{"model": "image diffusion model", "conditioning": "none", "objective": "edm", "norm_position": "pre", "hidden_act": "silu", "head_dim": 64, "qk_norm": false, "inner_norm": false, "patch_size": [4, 4], "layers": 10, "width": 256, "init": "small_normal", "max_steps": 10200}
Rows from block 3 of a small image diffusion model, named by matrix and row number. Rows with one number belong to one neuron. Each number is 128 + 24 x the weight over its row's rms, rounded and kept within 0 to 255. All counts start at 0.
After each neuron's rows are labels from the 100 images, of 14848 (inputs lightly noised), where the neuron reaches its highest value: "responds to" is what is common among them. Only what is clearly more common there than usual is listed. The data: short English words printed on busy colour backdrops.
# fc1: MLP up (model.blocks.3.mlp.fc1.weight, 1024x256), inputs 0-127
# fc2: MLP down (model.blocks.3.mlp.fc2.weight, 256x1024, transposed), outputs 0-127

fc1.607 [164 138 113 123 151 105 143 109 177 145 134 135 111 120 114 161 140 102 102 126  97 152 125 150 118 107 155 118 110 144 129 121 106 118 167 121 150 131 136 160 153 169 116 101 133 137  70 179 130 115 134 128 181 130 123 133 138 135 135 124 116 180 106  94 172 143 161 104 154 150 149 141 167 149 116 121 147 159 148 193 150 148 108 102 128 125 159 137 113 133 126 121 145 145 124 152 128 130  90 125 134 146 120 129  91 123 129 124  71 123 171 101 104 157 111 141 132 141  91 102 105 118  86 127 178 113 186 128]
fc2.607 [110 123 143 127 123 147 132 143 100 137 104 110 136 118 158 130 157  80 112 132 140 149 106 114 127 168 105 111 122 135 133 176 141 125 145 114 138 105 148 114 142 118 147 132  84 147 111 106  97 171  96 152 138 121 114 109  75 113  83 109 134 162 166 125 143 135 115 110 108 161 108 133 145 113 119 120  80  90 107  70 140 176 114 116 100 109 140 143  84 115 148 123 105  84 118 103 130 124 127 148 122 121 128 112  95 154 143  78 115 117 109 130 131 136 141  84 140 120 140 162 151 134  72 123 132 128 124 131]
responds to: orange ink; yellow ink

fc1.759 [148 108 108 119 148 122 112  89 142 133  91 111 118  80  78 170 124 171 127 131 109 155  96 145 112 133 153 159 128 100 139 115 143 159 135 103 113 149 166 133 166 126 130 119 114  95 120 167 143 147 123 143  95 167 127 133 182 123 158 129  80 112 129 150 201 111 154 113 167 128 111 122 110 117 111 186 120 114 129 123 126 130  88 109  82 105 120 149 127 141 133  96 126 130 112 108 141 141 105 109 128 155  97 147  96  97 124 172 105 121 110 130 198 113 110 180 137  85 148  91 145 146 116 110 141 195 165 120]
fc2.759 [ 94 156 158 158 142 110 132 137 119  77 101 126 102 113  87 153 141 162 159 142 123 182 120 203 143 126 189 146 108 138 116  88 144  91 106  89  98 103 107 127 177 121 134 142 121 152  96 120 141 157 100 153 120 168 174 123 138 115 147 143 145  94 110 144 103 164 114 159 107 118 125 181 112 121 143 177 121 133 100 131 136 123 124 143 135 137 129 141 119 137 146  98 108 136 142 121 130 157 138 147 167 119 124 132 117  90 139 103 124 126 117 139 158 100 113 124 115 108 139 161 121 112  85 114 162 128 137 133]
responds to: orange ink; green ink; yellow ink

fc1.153 [124 104  97 149 140 151 106 117 175  70 148 164 136 168 136 168 139 150  84  85 130 151 100 189 153 119 123 125 105  93 116 115 113 124 141  88 112  85 114  65 139 127 104 129 111 154  87 129 157 134 128 179 136 153 167 110 122 130 125 144 112  94  99 142 117 129 121 114 173 117 101 124  99 157  95 123 146 122 118 143 100 144 141 147 141 111 179 129 110 176 114 128 102  90 158  97 145 138 160 138 154 108 133 140 155 101  85 137 114 126 125 120 117 130 127 125  82 142 131 112 142 131 144 122 176 132 135 160]
fc2.153 [154 142 112 136  94 141 175 126 127 136 141 169 125 108 146 105 154 183 167  94  90 209 148  94 138  98 101 122  77 128 127 151  98  74 135 103  92  86  98 159 111 108 144 135 132 125 138 157 144  75 123  89  81 144 124 113 109 154 148  93 102 105 144 172 116 123 119 117 138 163 136 106 126 116 129 107 139 161 127 162 127 183 127 156 146 137 156 146  88 113 127 129 108 116 135 152 117 133 131 142 121 122 146 140 158 127 102 137 157  95 120 137 132  98 148  95 121 173 134 149 129 106 118 147 151 130 145  88]
responds to: white ink; pink ink

fc1.648 [109 128 108 174 114 129 137 119 127 130 109 124 107 146 136 144  95 149 158 104 141 140 109 142 122 101 156 129  95 146 110  90  96 153 116 158 130 102 135 112 163 119 126  94  70 160 124 157 124 132 105 133  96 119 122 109 100 149 169 164 126 104 103 146  99 161 150 125 106  73 104 152 125  99  98 141 140 140 131 165 151 131 189 177 102 120  82 120 103 107 142 126 131  91 206 128 143 140 140 120 136  83 135 166 128 119  92 125 160 118 124 139 133 153 117 153 146 114 137 120 165 133 150  58  88 166 135 140]
fc2.648 [145  98 123  77  98 148 118 142 105 149 120 140 140 127 145 120 129 110 140 123 114 135 106 140 115 111 101 135 135 164 134 149 167 107 107 121 119 147 130  69 107 104 123 140 113 126  65  95 154 158 131 144 119 117 156 140 135 131 103  98  94  72 153 122 137 111 106 171 164 139 112 129 117 124 123 150 144 129 120 136 124 170 111 139 138 128 174 170  96 182  98 100 116 120 133 147 112 146  78 118 113 176 117  94 129 158 143 171 112 163 111 108 142 123 164 111 129 160  87 147 109  99 145 151 135  96 113 130]
responds to: teal ink; green ink

fc1.186 [ 85 147 105 121 121  83 113 111  91 134 127 144 104 162 105 136 163 129 168 138 118 124 150 153 148 124 108 148  98 132 154  87 131 151 125 126 110 117 125  34 121 137 133  96 137 140  79 136 154 149 132 137  95 119 134 123 164 135 135 130 153 113 110 104 174  90  88 164 157 154 106 167  94 131 106 126 157 130 169 176 140 119 130 127 114 139 105 157 117 111 112 112 138 116 114 134 143 146 123 146 141 120 137 138 157 116 115  92  96 126 137 124 124 134 108 119 123 129 144 126 149  80 189  88 157 171 159 141]
fc2.186 [161 110 116 105 106 171 116 146 154 129 147 125 125 139 147 158 143  92 130  93 152 124 131 137 131 118 176 150 150  90 160 131 152  88 130 105 142 143 113 184 124 125 118 127  91 132 145 115 123 132 119 129 126 141 122 177 133 105 147 140  80 132  86 124 102 159 126 138 103 110 105 129 142 155 141 126 130 116 136  69  87  82 147 143 139 138 156 128 144 132 151 167  95 160 129 100 109 128 150 131 114 178 135 127  98 120 133 138 147  95 116 135 115 117 126 102 108  86 102 187 123 145  91 142  95 122 127 149]
responds to: red ink; bold

fc1.677 [ 67 117 112  98 152 136  95 131 126  92  80 139 122 127 103 145 114 110 152 101 132 112 115 128 109 160  96 108  82 142 143 131 136 120 143 153 147 120 145 132 108 123 152 133 130 121 121 156 151 111 154 122 100 165 112 102 137 131 131 162  92 100 110 126  97 167 144 150 158 112 118 131 114 133 145 135 147  93 170  79 102 131 128 148 111 155 130 151 117 151 156 123  90 135 185 106 142 113 140 121 115 134 133 126 110 131 115 165 153 134 147 137 140 124 134 136 136  83 128 120 212 118 103 131 134 174 127 151]
fc2.677 [141 121 149 133 100 142 140 141 135 136 125 101 107 118 144 106 161 139 106 147 123 125 115  94 156 101 136 108 121 162  92 128  99 116 150 135 123 110 130 103 127 102 112 141 139 109 114 146 110 102 114 122 142  99 156 128 123 127 114  86 153 152 169 136 139  88  90 120 133 121 163 140 122 102 102  89 150 130 112 157 158 134 162 117 149  95 136 108 109 169  75 152 141 110 136 161 128 106 105 129 137 123  96 125 120 124 130 105 147 141 109  94  93 154 137 121 136 206 114  99  80 119 151 111 159  92 126 117]
responds to: teal ink

fc1.730 [119 132  85 114 129 117 183 164 143 137 124 118 159 145 140 118 163 120 110 113  67 135 103 167 121 132 155 123 169 143 120 164 158 126 165 104 152  71 122 131  89 149 143  84 148 177 115 137  92 147 113 106 160 108  84 126 151 147  94 150 133  84 124 149  79 162  92 149 119 108 148 135  79 144 138 171 128 121  86 138 169 172 175 155 146 127 122 112 103 162 110 134 115 108 129 141 130  99 137  99  69 153 123 110 120 154 121 123 119 151 121 148 138 125  91 139 138 119 131 149 122 148 135 105 131 124 119 157]
fc2.730 [142 117 175 129 135 150  77  64  81 124 143 165 117 113 117 137  99 131 126 164 172 109 152 118 134 108  98 126  75 100 129  98  99 132  93 175 110 170 133 122 151 105 115 155 111  95 149 133 159  97 125 158 120 146 155 142 117  96 141 115 122 142 136 117 169  99 149 120 108 149 114 127 161 114 123  81 128 112 157 133 100  72  74 101 115 133 156 127 159  80 134 130 136 133 122 116 153 124 118 147 192  82 125 124 127 117 129 158 146 124 131 114 119 129 178 113 115 147 110  71 120 111 121 142 144 131 133 120]
responds to: orange ink

fc1.91 [151 133 132  83 101 116 140 144 103 146 170 125 105 108 100  66 149 106 146 136 122 133 136  96 173  81 119 142 112 128 117 154 135  77 142 148 114 156 140 135 171  91 175 120  70 127 123 167 145 144 134 135 107 114  98 122 152 129 113  93 107 115 134 147 156  89 117 112 136 111 159 132 154 148 145 143 164 157 115 124 153 129 124 132 125 128 139 113 144  94 146 171 199 130 137 142 140 151 174  90 163 126 128 108  73 126 140 170 152 139 119 137 131 178 104 106 100 134 123 133 144 141  75 134 116 135 147 123]
fc2.91 [120  99 139 125 130 109 129  99 164 127 124 137 149 103  98 126 138  88 110 147 104 102 156 121 108 142 121  88 140 132 140 128 112 116 128 113 179 127 112 110  76 147 129 131 186 116 126 119 146 104 124  85 129  87 148 156 120 121 114 128 163 138 141 148 117 110 127 120 134 132 126 108 180 129 148  98 102 142 145 162 134 125 164 119 134 127 146 127 124 133 157 110  96 148  90 164  88  82  88 116 131 159 134 133  86 132 132 117 154 123 139 158  94 102 136  91 116 113 142 160 114 119 151 145 124 111 101  99]
responds to: bold; black ink

fc1.668 [110 154 107 136 116 157 103 148 112 130 114  82 118 134 135 129 157 117 109 127 129 121 134 133 138 117 163 128 162 114 135 172 124 129 146 121 173 110 107 123 119 105 143 130 138 104 120 127  65 114 140 117 122 102 110  74 130 141 151 141 161 128 142  80 121 137 112 103 104 135 127 125  92 154 130 172  98 130 142  93 104 122 112 155 172 163 144 141 235 147 118 151 166 105 111 177 130 121 158 132 143 145 145 128 160  85 159 128 131 113 145  98 112 127 109 124 108 107 119 120 114 155 123  81 105 120 115 125]
fc2.668 [138  97 147 121 124 107 158  86 156 141 133 182 125 137 173 121  68 136 119 113 141 113 133 126 110 144  86 121  88 135 124  89 100 131 100 133  75 128 139 125 139 165 125 140 128 145 130 125 167 150  89 109 131 157 147 139 141 116 111 113 103 139  93 155 164 131 156 115 129 156 168 131 171 138 136 108 157 117 110 128 161 106 132  91 103  61  82 102  52 136 138 119  93 134 120  89 127 141 114  87 120  77 136 144 121 167 117 124 137 147 136 156 141 104 140 135 111 116 152 147 116  98 119 181 120 132 108 132]
responds to: black ink

fc1.264 [131  84 109 126 153 125  99 128 150 104 119 129 133 159 108 174 125 101  96  89 148 109 135 144 140 129 106 127 145 187 168  92 124 129 138  92 139 133 115 131 139 132 141 126 115 100 144 119 124 103 150 102 169 187 108 125 164 123 133 144 117 152 124  68 140 115 147 127 156 110 103 151 114 120 128 137 158 214 154 117  94 129 121  87 105 101 136 132 139 154 121 118 133 147 132 122 141 112 126 119 115 102 132 187 110 121 140 116 115 142  92 134 130 120 112 117 145  84 121 120 131 152  96  94 137 130 121 170]
fc2.264 [113 113 154 157 127 127 136 169 102 145 116 130 133 125 153  77 155 134 153 131 125 124 118 101 149  88 151 109  95 106  87 151 146 157 129 117 134 115 137 150 131 125  86 135 118 184 150 127 144 168 116 116  88 103 105 109  77 132 137 104 121  96 153 154  78 176 131 126 121 116 136 123 105  81 133 129 124  90 126 154 125 127 125 175 136 163 166 148  63 136 133 140 123  97 178 118 121 107 136 141 181 104 142  95 113 132 132 108 150 135 137 135 132 118 160 161 135 169 106 179 153 141 158 129 149 108 115  99]
responds to: black ink

fc1.190 [107 171 105 159 144 111 110 147 123 131 108 160 122 122 119 115  78  91 146 143 152 106 135 171  74 133 104 123  95 116 107 105 119 170 137 147 184 130 156 126 108 121 104 124 129  89 153 171 159  93 121 122  96 130 145 145 126 137 115 172  99 132  88 141  85 166 150 131 123 134 118 154 128 130 128 137 146 129 156 132 137 146 169 183 144 146  81 108 109 100 171 115 112 129 154 109 120 117 153 119  99 148 140 113 101 125 120 115 170 133 167 150 161 150 131 146 135 119 127 126 160 147 137 151 153 151 112 115]
fc2.190 [145 107 147 106 126 131 137 142 133 108 168 113 126 156 157 106 138 143 114 110 111 116 124 111 175 106 179 164 116 136 126 164 128  68 122 122  69 150 119 105 152 113 135 146 112 130  97 118 116 168 159 160 128 106 104 107 157 104 116  99 117 113 155 139 170  92  78 133 148 117 148 138 110 122 138 148 149 118 123 134 133 102  99 105 144 118 171 149 162 156 114 164 160 125 115 124 132 138 138  99 169 133 101 108 150 114 113 160 158 143  94  93 114 134 110 111  84 126 119  94 133 126  93 105 104 121 163 131]
responds to: black ink

fc1.636 [121 136 112 119 149 120  96 144 115 115 177 157 121 144 131 159 105  96 107 158 134 139 132 120  92  84 137 118 102 130 109 139 132 145 121 131 120 135 136 134 128 113 151 113 190  58 131 100 100 110 123 122 114 152  94 136 190 177 130 144  76 164 143 140 124 133 128 139 100 128 147 105 135 131 117 125 114 155 138 128 124  93 104 141 139 144 141 135 170 110 152 164 141 149 121 149 163 156 125 152 121 178 117 103 148 135 115 117 143 118 119 115 134 129 139 117 120 119  95 114 142 127 139 123 112 129 131 140]
fc2.636 [132 144 121 146 120 144 103 112 127 147 127  99 153 127  88  98 178 156 127 103 120 129 154 125 126 160 149 134 136 101 121 131 153 100 126 115 142 146 128 115 160 131 116 135  33 138 136 152 201 151 125 142  85 152 138 121  88 103 103 133 143 116  79 103 145 102  99 117 135  94 109 118 147 127 128 113 132 122  71 104 103 100 111 136 104  69  96 123 106 139 121  97  75 130 131  84  99 115 156  83 141 107 124 128  80 155 102 114 117 123 121 146  78 113 113 139 141 123 156 150 142 141 119 156 126  92 121 114]
responds to: white ink

fc1.479 [122 138 123 131 140 131 136  95 156 135 138 110 111  98  78 118 154 104  84 103 128 130 141 144 137 125 154 155 122  66 153 115 131 116 174 129  89 139 180 141 144 121 141  90 137 117 135 160 140 142 141 135 130 172 166 123 127 113 174 145 122 143 160 187 155 157 108 145 148 118 133 100 128 173 156 162 130 161 132 119 103 115 159 128 115 124 105 123 134 116 148 132 119 144 139 140 129 137 188 102 158 133 119 117 145  94 152 136 139 138  99 159 128 142  99 117 151  99 133 139 149 135 148 120 159 157 168 161]
fc2.479 [146 134 127 140 100  88 117 157 116 102 120 113 123 116  69 101 163 124 142 151 157 140 162  83 110 154 147  93 103 180 167 113 124 126 130 105 149 109  95 139 116 112 142 168 122 137 133 139 163 141  88 136 120 132 146 156 117 108 135 171 113 142 109 153 141 105 117 134 147  96 139 128 174 103 129 127 116 118  92 140 145 118 141 135 129 121 170 170 108 177 151  99  87 170 123 156 106  90 128 125 123 125 114 129 103 172 155  81 123 135 136 155 111  90 102 107 127 188 106 161 144 106 172 137 155 114 128  84]
responds to: black ink; brown ink

fc1.458 [102 127 109 153 154 124  94 128 162 139  98 130 130 108  89 107  93  94 150 158 154 107 127 167  83 147 120 119 115 103 105 101 125 137 140 146 172 160 165 139 102 125 126 120 113  95 144 173 154  90 108 116 119 174 144 131 115 145 131 180 101 123  72 127  80 153 166 113 141 107 125 132 137 139 159 123 116 113 159 129 130 158 168 180 131 145  72 106 115 100 172 120  98 123 151 133 147 146 159 115 106 131 137 138  81 116 151 126 151 119 170 153 143 148 117 138 140 114 135 125 170 159 102 128 150 147 108 145]
fc2.458 [148 112 163 126 129 132 121 155 102 123 152 118 125 142 160  91 148 136 127  93 115 132 134 115 177  97 165 139  92 153 133 175 141  82 118 123  76 115 112 101 129 116 119 150 129 122 110 117  90 157 122 127 126  90  84 122 140 117 109  98 141 129 167 144 159  99  95 143 134 118 155 132 110 106 141 129 158 125 126 146 129  94 106 107 139 123 185 166 152 181 118 150 171 128 117 118 116 118 127 112 146 130 117 117 161 118  96 135 175 135  86  96 107 133 112  98 100 153 131 121 111 143 106  98 131 133 147 119]
responds to: black ink

fc1.247 [ 93 124  96 143 153 104 139 124 144 111 119 128 108 101 120 137 161 165  85 114 127 136 142 157 117  93 147 139  92 121 124 140  86 163 159 122 132 116 172 149 131 118 126 136 128 106 164 215 138 141 130 140 122 118 181 142 128 174 132 121 136 103 128 113 144 139 128 162 120 153 122 140 134 148 137  99 163 167 147 166 161 145 147 146 105 124 155  93  99 129 130 108 130 123 128 124  95 128 125  77 163 155 109 128 111 114 125 139 153 140 117 140 120 138  84 143 124 105 112 117 158 140 115 119 133 194 142 108]
fc2.247 [166 136 148  98 105 138 129 153  70  91 122 138 135 138 156 108 114  96 154 142 144 102 112  99 184 143 102 124 132 148 119 103 146 117 115 125 110 132  95 126 116  95 168 158 136 142 114  71 100 134  86 128  93 128  83 127 120  67 112 151 139 109 136 163 126 103 111 136 106 111 118 148 128 117 119 154  89  82 140  77  92 130 110 135 142 147  78 154 139 150 139 166 111 124 142 122 137 118 125 172 121 124 131 126 158 121 134 180 144 142 117 130 132 123 161 100 125 131 113 118 119 111 150 132 103  75 131 113]
responds to: orange ink; yellow ink

fc1.694 [132 112 117 136 126 131  70 140 113 113 182 141 115 115 101 156 135 137 134  72 119 155 155 115 148 143 141 158 131 142 169 113  94 136  99  84 148 140 127 147 106  91 143 179  85 125 144 136 170 137 123 149 148 138 139  92 120 112 159 153 112 132 156  75 179 113 150 103 157 182 125 102 118 136 109 135 157 137 184 144 108 104  88 153 148 119 113 118 135  66 134 109 132 135 168 118 109 118 139 148 127 134 132 140  99 143 113 146 150 156 119 110 118 138 149 115 151 147 165 104 123 149 109  71 139 140 134 145]
fc2.694 [125 124 126  99 130 133 166 124 147 132  61 119 143 132 173 121 104 122 108 153 155 127 112 120 101 135 145 109 127 151  92 163 163 100 156 163 112  84 162 109 150 150 127  85 172 136 128 120  92 129 120 113 103 109 121 143 131 124  74 114 121 114  89 158  94 187 115 158 103 119 106 147 130 142 130 121 135 143 107 100 137 144 187 111  97 130 140 126 120 166 132 191  92 124 108 105 122 141 130  80 154  94 135 119 136  84 142 108 122 121 132 144 149 105  99 149 114 118 117 149 134  90 163 189  97 106 155 112]
responds to: red ink

fc1.94 [102 100 160 117 109 106 155 147  81 118  73 131 105 120 109 109 115 145 183 148 155 167 129  97 102 123 118 133  91 169 195 106 126 141 108 112 119 152 111 133 113 147 120 135 139 163  97 146 114 144 131 143 197 127 149 160 130  82 163 149 142 159 118  96 132 160 129 125 201 129 153 140 112 118 146 149 122 173 135 105 118 141 152 119  91 150 142 135 129 165 139 122 174 112 122 122  92  87  98 134  94 106 133 152 132  75 159 161 104 102 140 129 136 109 141 142 119 145 167 115 126  74 119 122 132 138 135 126]
fc2.94 [182  98  97 138 165 137 112 111 180 156 140 111 148  95 129 132 161 164 120 120 109 107 122 164 137 148 135 156 142 115 107 127 114 122 131 147 124 131 110 124 117  89 138 150 150 128 164 103 162 158  87 138  95 131 129 159 152 138 112 125 108 103 140 156 123 131 132 143 118 122 109  85 169 182 144 122  66 105 156 131 124 134  86 115 164 120  94 155 110 130 151 119  82 128 130 127 129 138 156 118 156 120 110  84 116 126 144 179 142 197 138 128 130 125 130 110 144 155  96 122 154 136 116 155 139 123 122 119]
responds to: yellow ink; orange ink

fc1.712 [113 125 135 137 190 152 105 152 147 102  84 132 107 202 135 186  86 133 154 149 124 120 100 136 114 159 128 151  98  95 114 112 114 186 112 111 129 161 144  94 127 138  98 106 143 155 122 141 120 123 120 166 133 134 128 124 147 130 166 178 104  90  79 102 120 160 128 168 144 122 107 153  92 124 103 148  91 115 138 151 144 158 118 151 129 139 104 101 120 132 132 113 108 118 148 115 150 153 129 132 157 111 131 118 145 158 144 111 134 104 143 116 202 115 121 136 119  94 109  94 199 119 126 133 103 155 101 149]
fc2.712 [139 112 123 132 122 145 119 120 111 156 130 146 161 111 127 103 165 122 143  94 113  94 149  98 141 104 149 110 119 130 130 157 133  96 115 122 123 139 118  93  86 135 125 158 137 150  77 175 135 153 111 117 130  92 107 153 126 117 110  87 138 142 144 155 131 118  96 137 147 120 168 127 151 121 130 106 137 133 111 147 164 103 134 142 119 144 179 149 105 173 129 159 120 133 130 173 114 108 123 107 144 131 125 140  82 115 118 163 125 125 129 112  68 118 106  95 125 117 120 129 142 143 145 139 156 157 172 117]
responds to: bold; white ink

fc1.84 [148  94  93 184 140 124  91 123 136 141 147 169 154 118 121 156 133 131 159  78 134 160 131  87 104 152 138 130 110 118 186 125 108 137  81 189 115 152 156 113 121  80 130 193 107 127 151 112 197 137 107 133 122 119 142 141 141 113 113 132 104 127 159 137 194 104  97 129 144 143 135 122 137  86 116  92 149 166 162 123 124 110  52 129 118 140 115 129 127  95 145  99 104 154 161 114 109 152 142 162 156  70 134 124 136 129  98 145 141 165 118 124 126 148 128 126 145 143 111 109 153  99 111 142 145 126 152 118]
fc2.84 [118 164 151  78 107 137 142 155 150 127  97  73 111 127 140 123 154 139 106 170 135 128 121 130 149 129 140 134 143 128  76 135 173 123 177  94 151  85 120 135 133 174 142  93 150 148 119 139 109 144 130 154 129 119  83 103 114 135 129 139 121 110 110 122  63 160 150 150 113 117 102 131 127 169 131 162 133 107 114 100 119 152 230 144 125 136 140 121 109 150 120 150 110 112  99 139 114 137 114  79  92 209 129 133 119 116 148 121 103 112 137 132 126 118 114 148 121 117 160 137 107 126 156 124  86 120 143 115]
responds to: white ink

fc1.301 [113 173 151 130 123 122 148 142 127 126 165 143  82 124 103 135 134 146 111 126 145 122 128 100  54 127  78 149 162 141 144 124 127 123 128 135 164 145 121 147 117 121 122 167 138 116 126 134  75 148 162 163 181 139  89 130  98 165 193 108 111 103 147 107 150  87  99 145 125 144 153 114 110 137 125 115 122 130 164 105  90 158 152 169 103 143 166 124 137 190 121 161 132 135 158 122 145 115 107 134 105 136 125 136 109 133 112 104 121 121 103 124 146 151 161 129 118 102 110 106 148  98 153 103 134 126 115 167]
fc2.301 [109 129 118 153 136 155 112 129 128 142 138 113 146 137 120 100 125 112 125 109 139 126 123 156 117 163 158 134 104 115 143 124 154  94 144 115 141 149 122 111 160 144 115 114  46 121 158 118 205 146 118  83  62 128 130  92 106 129  98 162  75 130  99 119 131 125 126 110 144 128  99 130 131 111 118 105 154 162  77 126 114  82 116 141 136  88  87 124 116  98 144  99  89 118 116 109 108 131 167  91 124 129 128 136 104 162 104 101 119 119 129 146 111 118 131 120 122 131 120 148 130 146 100 169 134 111 139 118]
responds to: bold; white ink

fc1.80 [ 97 137 115 149 141 138  96 123 144 128 139 104 171 112  86 114 151 114 145 151 128  95 141 173 129  86 204 115 108 145 189 135 117  92 120 151 150 122 120 123 185 133 105 126  74 114 127 139 118 100 123 112 168 162  61 118 112 140 148 149 133 161 125 115  99 142 128 129 156  87 127 143  87 105 133 135 144 143 140 141  92  97 133 161 116 162 146 128 136 106 147 178 153 140  89 144 179 162 172 130 143 131 124 159 134 150 141 140 159 110 143 123 129 106 140 123 111 108 178 119 135  96 135 120 103 128 107 197]
fc2.80 [148 123 137 105 114 110 167 123  88 125 124 151 105 135 165 127 114 143 132  88 159 159 113 134 131 142  63 121 117 109  75 103 140 139  98  79  99 144 105 137 110 125 128 136 164 141 114  95 125 158  99 140  63 118 154 152 124 108  92 108 138 143  99 136 126 109 120 107 109 161 104 142 153 104 115 113 138 116 114 129 144 155  98  85 136  74 148 151 114 135 125  68 135 124 152 135  98 136 106 122 102 147 139 117 124 130 123 109 106 131 118 128 122 111 102 144 122 165  77 139 117 150 107 125 152 120 138  92]
responds to: red ink

fc1.70 [101 148 118 127  91  67 157 161 125 105 163 155 130 150 108  70 127 127 117 167 145 158 142  30  87 132 150 168 119 109 155 129 118 134 144 112 140 157 133 170 115 149 123 106 159 113 158 152 160 139 155 129 141 133 136 159 146 136 129 148 110 121  94 113 129 130  79 131 102 142 153 108 111 155 120 136 173 124 148 105 109 133 144 113 127 137 136 130 137  89 133 139 150 147 106 101 133  86 145 108 115  98 129  99 133 148 147 133 140  98 110 156 151  97 139 146 125 118 104 121  93  79 116 112 131 131 132 122]
fc2.70 [143 113 128 110 160 164 161 137 105 125 125 141 125 137 124 134 134  87 100 122 133 134 116 147 165 126 138 105 153 128  90 131 112  82 112 108 108 139 135 156  89 113 120 134  89 185 143 112 176 110  91  99 104 129 135 140 164  89  70 147 118 102 173 140 109 121 157 126 119 136  91 124 139 156 120  76 160 123 189 128 104 164  97 164 144 113 122 133 110 112 126 175  79 130 137 117 131 172 132 160 143 164 118 134 154  84 154 173 131 158 152 119 128 168 174  96 134 154 118 142 100 135 102 139 129 102 124 120]
responds to: red ink

fc1.83 [133 161 143 118 144 127 153 100 131 142 131 149  85  93 125 107 138 110 129 184 134 108 118  88  98 136 118 108 144 136 144 130 107  77 123 148 145 109 130 118  89 132 108 158 130 128 106 137 127 102 128 113 162 119 140 150  95 145 142 122 115 137 117 164 108 141 145 139 119 151 143 133 133 106 138 140 114 135 139 159 153 132 171 152 138 138 108 119 110 181 142 101 144 120  64 132 144 124 115 126 126 128 123 143 121 158 177 116 133 116 166 117 128 134 141 144 140 176 126 156 114 102 127 106 133 125 115 123]
fc2.83 [124  79 122 144 153 109  81 142 151  95 123 138 178 170 124 114 125 118 139  88 102 124 136 125 174 115 129 165  95  99 109 155 136 153 131 108 113 142 144 126 133  78 144 109 143 126 136 132 127 151 117 113  95 137  86  96 138 135 105 134 140 108 152 125 145  92 126 137 117 104 112  96 140 121 119 117 150 111 103 143 130  88  75  96 156 120 122 132 176  94 116 140 156 121 150 149 139 138 130 155 144 138 140 119 145 118  87 131 118 126  80 128 114 118 101 105  89 105 133  98 141 158  97 136 113 130 136 124]
responds to: black ink

fc1.731 [148  98 146 108 120 130 107 148 122 132 106 113 145 175 130 135  83 105 142 145 112 141 123 124 120 138 122 140  86 127 103 127 152 113 133 132 137 132 125  60  79 139 148 156 109 160  39 158 136 102 115 117 153 112 123 108  96 105 128 177  90 162  64 179 109 104 120 150 132 144 101  97 121 135  62 162 169  82 119 150 112 124 150 119 117 117 145 120 124 163 130 109 105 142 158 153 130 128 156 135 145 100 118 130 156 156  94  85 142 143 134 123  96 142  96 134 146 104 138 124 196 130 185 120 130 160 114 132]
fc2.731 [111 102 103 132 128 126 111  99  72 155 114 138 130 147 123 128 111 104 103 133 124 165 122 129 111 116  29 158 131 127 125 168 120 123 141 195 117 158 132 111 111  66 142 145 114 151 105 121 131 149 145 128 110  84  90 171 104 155 102 123 141 129 103 152  87 106 117  94  99 127  77  78 141 134 163 143 121 117 136 164 100 160 128 117 141 134 124 127 117 128 107  87 158 101 142 130 128 134 179 159 129 113 132 139 132  98 112 106 106 149 148 118 111 168  87 123 130  52 139 142 132 143 126  96 107 128 117  96]
responds to: black ink

fc1.554 [161 114 130 136 171 105 117 150 141  52 117 179 123 162 149 161 132 127 126 109 105 136 103 117 119 138 137 169 100 131 101 106 106 133 138 113 125 120 116 137 117 154  85  81  62 172  92 115 107 129 145 151 154 107  65 114 149 157 145 177 125  96  97 138 125 134 139 144 128 115 108 122 103 157 118 134 148 122 145 175 141 156 121 157 132 143 174 105 123 143 104 172 132 118 157  94 156 122 132 144 139  78 129 132 108 147 137 118 112 131 147 119 178 127 150 127 131 150  60 106 133 128 116 142 153 123 122 118]
fc2.554 [132 181  89 144 153 112 127  91 101 180 108 155 138 114 108 160 161 157 134 112 118 147 160 124 129 113 100  99 121 138 123 104 124 137 149 108 123 110 144 106  83 138 139 124 139 124 124 158 131 117  84  72  77 136 138 188 129 167 155 135 181 113  97 125 106 104 125 137 102  85 149 147 152 127 139  94 121 146 128 156 141 158 142 188 113 146 105 130  93 118 109 106 136 105 116 174 121  93 138 146 124 149 136 141 123  98 102 146 136 142 126 116 106 120  89 119 129 116 129 170 117 175 133 150 172 126 157  74]
responds to: bold; orange ink; yellow ink